Rows from block 2 of the text decoder, named by matrix and row number. Rows with one number belong to one attention dimension. Each number is 128 + 32 x the weight over the matrix's rms, rounded and kept within 0 to 255. All counts start at 0. Numbers have three digits each.
# v: attention value (decoder.blocks.2.attn.v.weight, 192x192), inputs 0-191
# proj: attention output (decoder.blocks.2.attn.proj.weight, 192x192, transposed), outputs 0-191
v.76:117098133207169197116184131125108093100101084182165189167151165088136125086207158133104197132136146151153167138102146118093172136183087160075097141127104128098081134100136173169136171156163111104129171098059114087155107193141155063118066130111153135125154115139153133108177106114094172126132202166141152161170138109113201139135147183109112123149120147154122178229147137093107159145091084133107143114163145157123129130111107157109133037068137122082167102166131100137155107148185126143135195125136155115145095197134167133156075119126114142182126159107194164181132097191123198108
v.77:141166167212106104107113149121140112127108175108139115135095148141070139142072141109153127144067075143156118139145123152159114135167134160110148146120083157150122094139165101129135149118142150136150173174133159160120099120130072124080185132141091167143114180129144167108107096130180069080129169115120118139149101097088122143102145130135135091118080167147162136177093120146166110166079112167109127035112186107135087152140169128072154165162111085136127074108075188150104115050112136122145100138000117204145122107135121124100140168050139067069133068151111143128165111157129178084
v.78:113128112120117142154151142142173134106141151117144175101097105153076120103139114099168116061170094183126082095106150084130150144127148095147133117150156194069076054098157139154120103150053123116113131141068083087127102036156103148101146132124140068105173173109090059182067168133171071110131112096149122098159122201160162083119208136154113064177088114143168086120138115161180104182143125112158076168111051157140120147147155149136113116136091107165165148130120185163140128127072143095021084116084059112074133131104160156101137119122088147159173091136153138119135126122118086143
v.79:137121169160137142138194114174143164114115137158130170125160120127074109141085124142178142066163114124120110145144111088120145118181113115058127099075127113142174078111225101196089152082113159126121090173132140118046088112091129130068167133167148081187142173153083194157127100126186136092109154115148100176097150128130094092114097055186127157101133120130153126126105143185106158122147134111125159094154102109115084174115104151121086109088123081077094094135134077125134153131127149058155144093125145137167079179109166085163184150122107130126149156157108132107103131132084175150
v.80:109092155101165163117108116102164196078154125098136106152084192119126107117134117187132120154127129133069194117122181133134178171116074145087096118147078121084111136184171097087118191145118181104160134123076134133151139058099069107117128136129105117116104122097129155123116120105071139105109115166074138124129062150137138149159187105178093146125162123118074127110150169129119098189150119135111123128106120196104114122148103057064159157100094150151122090107075120135134139088171140056123097109098149056034119083127079109155102164077120135141085136091123118111132159140171095107
v.81:149061100147073189123117134097081090140133093143159066139138124190142128188136132151133063171123184100150135131117157163144106172093126136105068113135135226089104100169206126192131169083120136105104168117095132113128149103085179157117121224120127121133113150123148114123143136167101107143111149098138093125123139089170124170124134110104125091121220097172095180112166111117179126126114138147199110138115156186084132119160147093123095105059079182134147033115145124131066108080117151166108155177108037136151117129086108144133159123134106142136097083090161101142132075138077092146
v.82:102161126155164136121134131165124097100151132150141078157198122143166114181107160148095143196112096154158075096104114151067097166128160121109144097129046056100136160136069161078102133141095126201099147147134133075158093133144143119185082110186170122167129169146148162093163165082069128099062144139105096092147119101117068163136091128166130131120161147199178183143124151127115099121148159189148072076121104121120182183127160125159169137139110125129135045152089141127148187099181140096137120088114137143123110138110153153114123114091141171089107145120131132047154100114139104198
v.83:124100100106092140108153097109054090117144140132099099157107105105139113196154126128101160112121112135118140094148158096151164097112061121176156138098161118168118125144075175132134093098133160132133135219096070151159073130107169138146117138156132163113140141132123125090160109157137094120117107136180157140068146162123101080148179134173148183154164122177122126113140126092135123139186113124104122143159115126092123144136139083160148156145092132096197128134115102117120108175150153094109196102116045114179076103163163135204157146096121131117125135135161124138189032122180106111
v.84:128079153111131105180082112163153077141157127112099127078106142117120080151112113135120124171146048081174149146175132149155159157088077079081109084115143109082151187120147084047116108122163156095109091161144168119113109133128156155159070099121113125122082121166135159216109145055104126152146130194196139116104122089119117134108184036142118114114095087191131094115171097123128069139169167140160127121019128189114177115127119083071128120155141160134114068167112105118106118149125176145093145139124165178092043132156159087104104119173118111111159118157122155236114117137122153169
v.85:116108117140094103167128088161161081148105121151131048100137074090150138101126104113090140116118098197155149122171146165126103144197154145141151185122153147115162123171102125191108142122149083115121162128134151113128094171078156093072120110128117094152098125121119123116144161155139104160185121180163146101163113122133114091191084145154112132118160196124074171138125192116173234116133156065132100158186148195127137117147209081182130122176120092119103143055122156074106107164114186138133111126107096165100128167145090130082133125096181118171074120097112199124155070120140149125
v.86:150073126149116103145129134176134112143101145202109152087150156080165160112114118149163107089162116133110116098099072188118092121143135083124170135127108125043096122152147133165208123082100118095137147109074107069201138100113106154149108128112092133130155135100137082106136141127117118157189159072150134121113129154167133166164138114112167099129129121086139109109105148081148151158164139125101100111108169131171142073151189174082042150115209116115124169158079206115154149146132167110082159138140125135146140065143070082168135150155160105044135160111087136138075114119074163070
v.87:176107118092130119133154108166087090059102137129091089141151155134146134184170136156105092164167159112174105081150183130121144106125133085141112127119186124131126093111085043171105121148123121194140116124081123109112136144108089166108114077099130094128147150111096109122151094090107119093133114128135122104102168143109135124105110146094178132162081058141094166146156073234122203106170133116119114176168085102177063115161137105157183157114154119122177144120115109134089109088169087110216139131151139112146102089183131116121122133072135123137119096107175142148141110114103137159
v.88:122166063100075119138109138188108177113199130100075109086090109125131194109163129142145102140087140131091114074112092154126115185119127172073124150037117141152147179101076164174142134066100197121117101176142147118145123141127091080116110113178129101129157113122127151155116122122129120183195135175118129188170171124139125096068089097124132151158136137080142166112098146143111127149112106123097132130175151088101136083149088130166169121143094157124121141129209121138080131091157069120155136121136153128132060132133141144130187089184070092159091149160086059187101138145094123150
v.89:138126060124149141078145133157106084126116140124093171158105114069129103135133156124171112129137140172106111165170115180180114117107098117119182183122064097136108152148133156165080175117092107136147092075129173132141165088104098187158204141114123090130176136136157122130129129098163113103126087215071166100122141129113117077059149152126105157169118073126117080102075168142149136131149061112178070138083082153138119112104108135105157135135135162121137113150162093133140138145135073082101049153081125162123162128092177180106094168088149192129104150123148186153148158161154150054
v.90:096133120083132114137151151117128211090154095140145112141109087121155169127088115171150136210185113051129149109096153108078117078142153167142134152145127140075099089169130198141153085105147156146141146107175097053146133149125152140110113128118077180068143097143145109115175173156096067139132110107111129183112171152166160085048200063111114143120108155137161117052145115020126137126065144123185107135116126062131132173144165081106128109167167109179112134103089122176162116107144143104109126099124136181127134094127107115097110164142125137156197120167064102101165105113064176160
v.91:177171155083149124169175139117086136095101112155119136145125073116090103143104144110157195111138129137137175098150113122077135083055127173147116155158183092211185135106148139151155120168121081141153130152099165142150149129107031155071158112126159127108159134079082123085077142111120102153152147154151155092100124151116112157140107078104105142103196065118117126136124139115131119149112120166113191080123155098100150105138114152145137151138136052119054165127131099153104185116114091123176113160132190086138098117128061128070129117130140121106144117116161073105150141141165167088
v.92:116151106122119193142151113136159121117143110150130100153117125127175188088127161107109119154126105092151127090159151163093197130144144096198082172104111134112106113146110148105098142132121138124114144125161099097124156133167083068100117114115149094145168204120078125133116140156055107148083053122169146081153091148045129083062113134140083089148133156146111181139207125215142031122108123089098079188135116063135098108191177127146164090123072050100095069133132164111123116163076141175152109130137165157159102163117115136103151119145121164172079144123103092093141115170116104133
proj.76:105149144103095135129119200054081087176121104154119138142105089062087155148105156111132116143051129175196135150134158123133083036080129145154182121156163154066086155088087086089181144171105134097052104103084152142141161092120125135170073135107136150166151205128121169130051070092122111040096104142108133129184098128117123157126150175162079157160170129111128118150115177192111116106148117184158127125200099114170119150098094126090186080161155165157115113182128116123163157161126143094138150158134145214136127136083137126095133120139105126128194060129143156138150154111158114152
proj.77:137130147093060114157110141103116100126144114109145104130167140108108145100111161142084131182142048110049127165141122146116146130132137151119123134185180126118175100113119092087122081097158154137114171173109186130112161169115152102146109164202088158140134118180075165095135173143113132113127138112127144146092187172078169120137178205122150119103174129129179069148206128101150096146078029191102156082132139118112116175090144117114187085099052089130138089075151151090159056112127146097142127183088209112133135113162135179083174122151115149140157172156160087144144135109060122145
proj.78:084148096148127176080161089139148189099147139180115091179177139127149168064168111136073126117162125117170065095123152137122102139142177124121120116092146141126130147109098134102024146128127146121206157170163152127199163112125205122188164106127086151124131091152087162124162120105107127141168068069164126136102130088118162109139085152100147113104172141055080180086086165142121170141181131141115130072117141116064114130178134128129177220077119140071123123132105164136123115092189140122148142149130175144167190137088178117156115155171168215156109088205074140175180140137154137121
proj.79:143126146126139197160080134118124105142145107150172142090078122090115129139138065121174171129139088101139130134063137092106086149110136126117125129137142175209089118157112121166148113178138140172161125078139155117117142172135164104161136109169170139097160084116132236186080139140082158159114094164142187136132083113134152102091144183124120076122102125063142126183117061075151169143166070112148125167145153158137119105143189138122125134122116056125056097100163093120208114182110097149128154169130123119104082155135096120088137170084127214136082158160173137182147073114111123134
proj.80:132115085128119111175074131115188068151094181091114132135119124112126164094147093111150127127169120105133115133158114116211169138186125135131150170119153136095133161133109160163086093191115144156121085130130147132198111165145162155167183160150145147119102136144117146099158127089167107065114086090163163119171065110185176163091094077143047084045146162145129115182101131064165099101124126202168140120045066106168143083112168084126118110139101170102119104151146144187117132125108101124132136090222149088159158110131140156077157143099128112114099144135104149110176141142102094091
proj.81:145173131150130087133158085167137156109175080099158108090171109132159163125184149157118079176114106127136145190128143092176084120087108141150204175130142140123101176163129099117127098104113097071128099063221045101162170080087146125082113141059142133113135106115117163149147156153132098164132094104120112136093098136125128172096164152144138108139142159095128113188104188162102131144133150103094126159098177108107206084181100128177131129166145189095130123151113081164112091075143110174091136123175107130159144104143120092147161184105049146129141072092110134066121143158090142098
proj.82:125086161120081108202098076145113138142179097106130109087130117173149143129086128159104171127089114098163177128190155146133137142115114215057203175158157131127111039163219161105103098152058129151129075149112145144126151141172106127169133159188121074095120122115166157108122151141105089161117115093084167125175126115144075097132154131096178116127168089170155079128098136078118129109132122169141146145119167143119139130132106148142111110093148077073109148127135157167108167147104156125194129138116108151081168080166121146132157153154148128141165159082176071146170085094143172145
proj.83:183163112098167133150137098091096139083107124133155136171154110101129165146198145120085096102133129092151094174113108178170127131099086084098101138066175144166155129095105161158103171125118187136133113149208163149138133082067096173113089176110142092119091129130122104165163136161186181066149133149083079141112125098164091138112127085098098164138081142149165093152084070104130180164122152157125063154134170112156104061105121162100076147105119165098139097143169141117115112105192125172081073130140079092169132101072098140129180108166112115133132078125158113131119165077133104127
proj.84:122110167168136125123109086152121109138067101110093130131138166135118068111162104203121131142101087127094161108124142137066157091140199091192144124134110115137090105174096206090173183126152162185134119137174152123160161088172111079145068120161141057176145122168129146087062076084133130167129119143135072121132149090115103086148168130140120033115137081152135127149114127173123129153120147134104092196185164132095067120128168121141084099083097110147151180107158134118168117118105082134076142108107173063168096139107180128134170153205073125195140138139101140068147118091130107130
proj.85:145126163091121109162135116168119116211092127187127120105134140150084113136102104165095111129146123091075132143146143125192116128102163125085152138158119103100171130171181118138150117133112074129147138137124159140108102139139138141107080096089159062126109132101148126150168099186133172063110121150128132158139123089104113073182163100123173130103128161096123165113143088060121100122161138104095172146092187152167096161119104112118101153159215112091163100153100170104123159123181136100096107122141116163104153140169155148116133107092111106142131130141165107115158139123100094141
proj.86:117133109101152136076136158099129113149137120098146089101136157129118139129206158102072158113092126178126145098081165118133120138162186145123106148120145157179138097185094135103117148120103171087136097120067120119133103074123158125175129158090155064148028089100075147131191005209112171131158139124111140157159207108133116106124097152081132176151150130076085140136093183128137140144099097177151164143073128131107157134144118119138131102082139111170110157113114096172070129097118170142114182165174192103173151080189107148157124153095141091119133107107140142112115151112186149086
proj.87:079075142159098083099156213141142103133119117110098137063104133099167159154120109130144123128110165161116094144167124096100106094094083143201183100195110147160123115103101097172136140187127149109117137122126134108133122106126130129131064161129116135146134117124149153126169102115078138132174097168088140150115100051189137091154130129066106153152164171164118183130114161124092117080071104117055110102152192089076078172117115088143155168032140189111104092136079062126149131144131078096080178093131102173147127117157150136121092143113140095138165145151119139172095157169124113152
proj.88:178114131153178122079050143054051109092140108128120160206090226072125133066089131124157180081140132072115179105116111129147113101143127155119106127133172153080081134135069111163149091129110171159189099164145150197130081083080170091108138106111121119122115094137136169169078113167116117151105160058155081127142103117105114121134169093132123128085115125119148159114197085148125145176174144087149141145154146142107163089152142169126130123080153157145106190100111105156125171096209181120114108143143098144089136168136064118145122133164145164103102173194137114196173072124092094070
proj.89:181118158098156104143072139107155103116169118128134157113110102118017072114132093191151152112140193108113189166156197143183084114180126111122076180129103108135169122127181128137118190119142132152091130138128130104141153129125133074092107137152169139092072099139098147103124112153092168134071152155107152180100158145119129088178097138111100112143131090129145068088137145175118076125138080065104105132117088114115105117155171105102123085153140193146122116105083159124139149149178105127147150116151099092092116151133097169160136109097100094124167121108146139114182182105154060166
proj.90:103140100133168167084112133110131070047126108103076150125129117091175109184143148140106158143119169091097104115142124111103160153118123176097153112158210145131084134122182138099189141113108163153196116133139152115168130142178122160080091149103164110107152096142104090104124120073102107068148097125105112080108147174124128139127113132125080181180154112155150132087102095177114098069108074157185079149125101095119193112104081143218179149132118079120190112122124120082100118143059100134131127107088137146130178140088094160205145159146175126095157152137142091115141116122145123100
proj.91:161052101149125135125131096134167161071139147125126135130107142098150098136133077101139089119114104105149112122156165100149134123157106082117167140179116180096146077150080115156103127094126187120141073139146129135086175124086110165078081090133155142063151121092157125169122095147159188070088149143166097150120153110134170111134108093069103144131128136098147114116188119123103187135101162097169100154120171151115175109174157139105109137165135153146158093184103130108140158141117155152142115145157120150140197073138108114200129193125183112138127169107133110116116121154154109208
proj.92:084101119157147124146128127128103128125115117128106093144141116129151130106118095104177114118106091125133145154126147151146064131117179121092131078071107153110183103126118077147098045108106168134054127133136043172109102095155165090109144144120060158126176159098118129089141111186116111104066049109134099126127150098104120134084189106118112100111149130118134161157111069099158136156108174166092175150097180101135109141109157127108108165165178175130149110118081155096170164105114116151037141131108148108150103155152118179077095114143133155103140098118074098107154146158142143120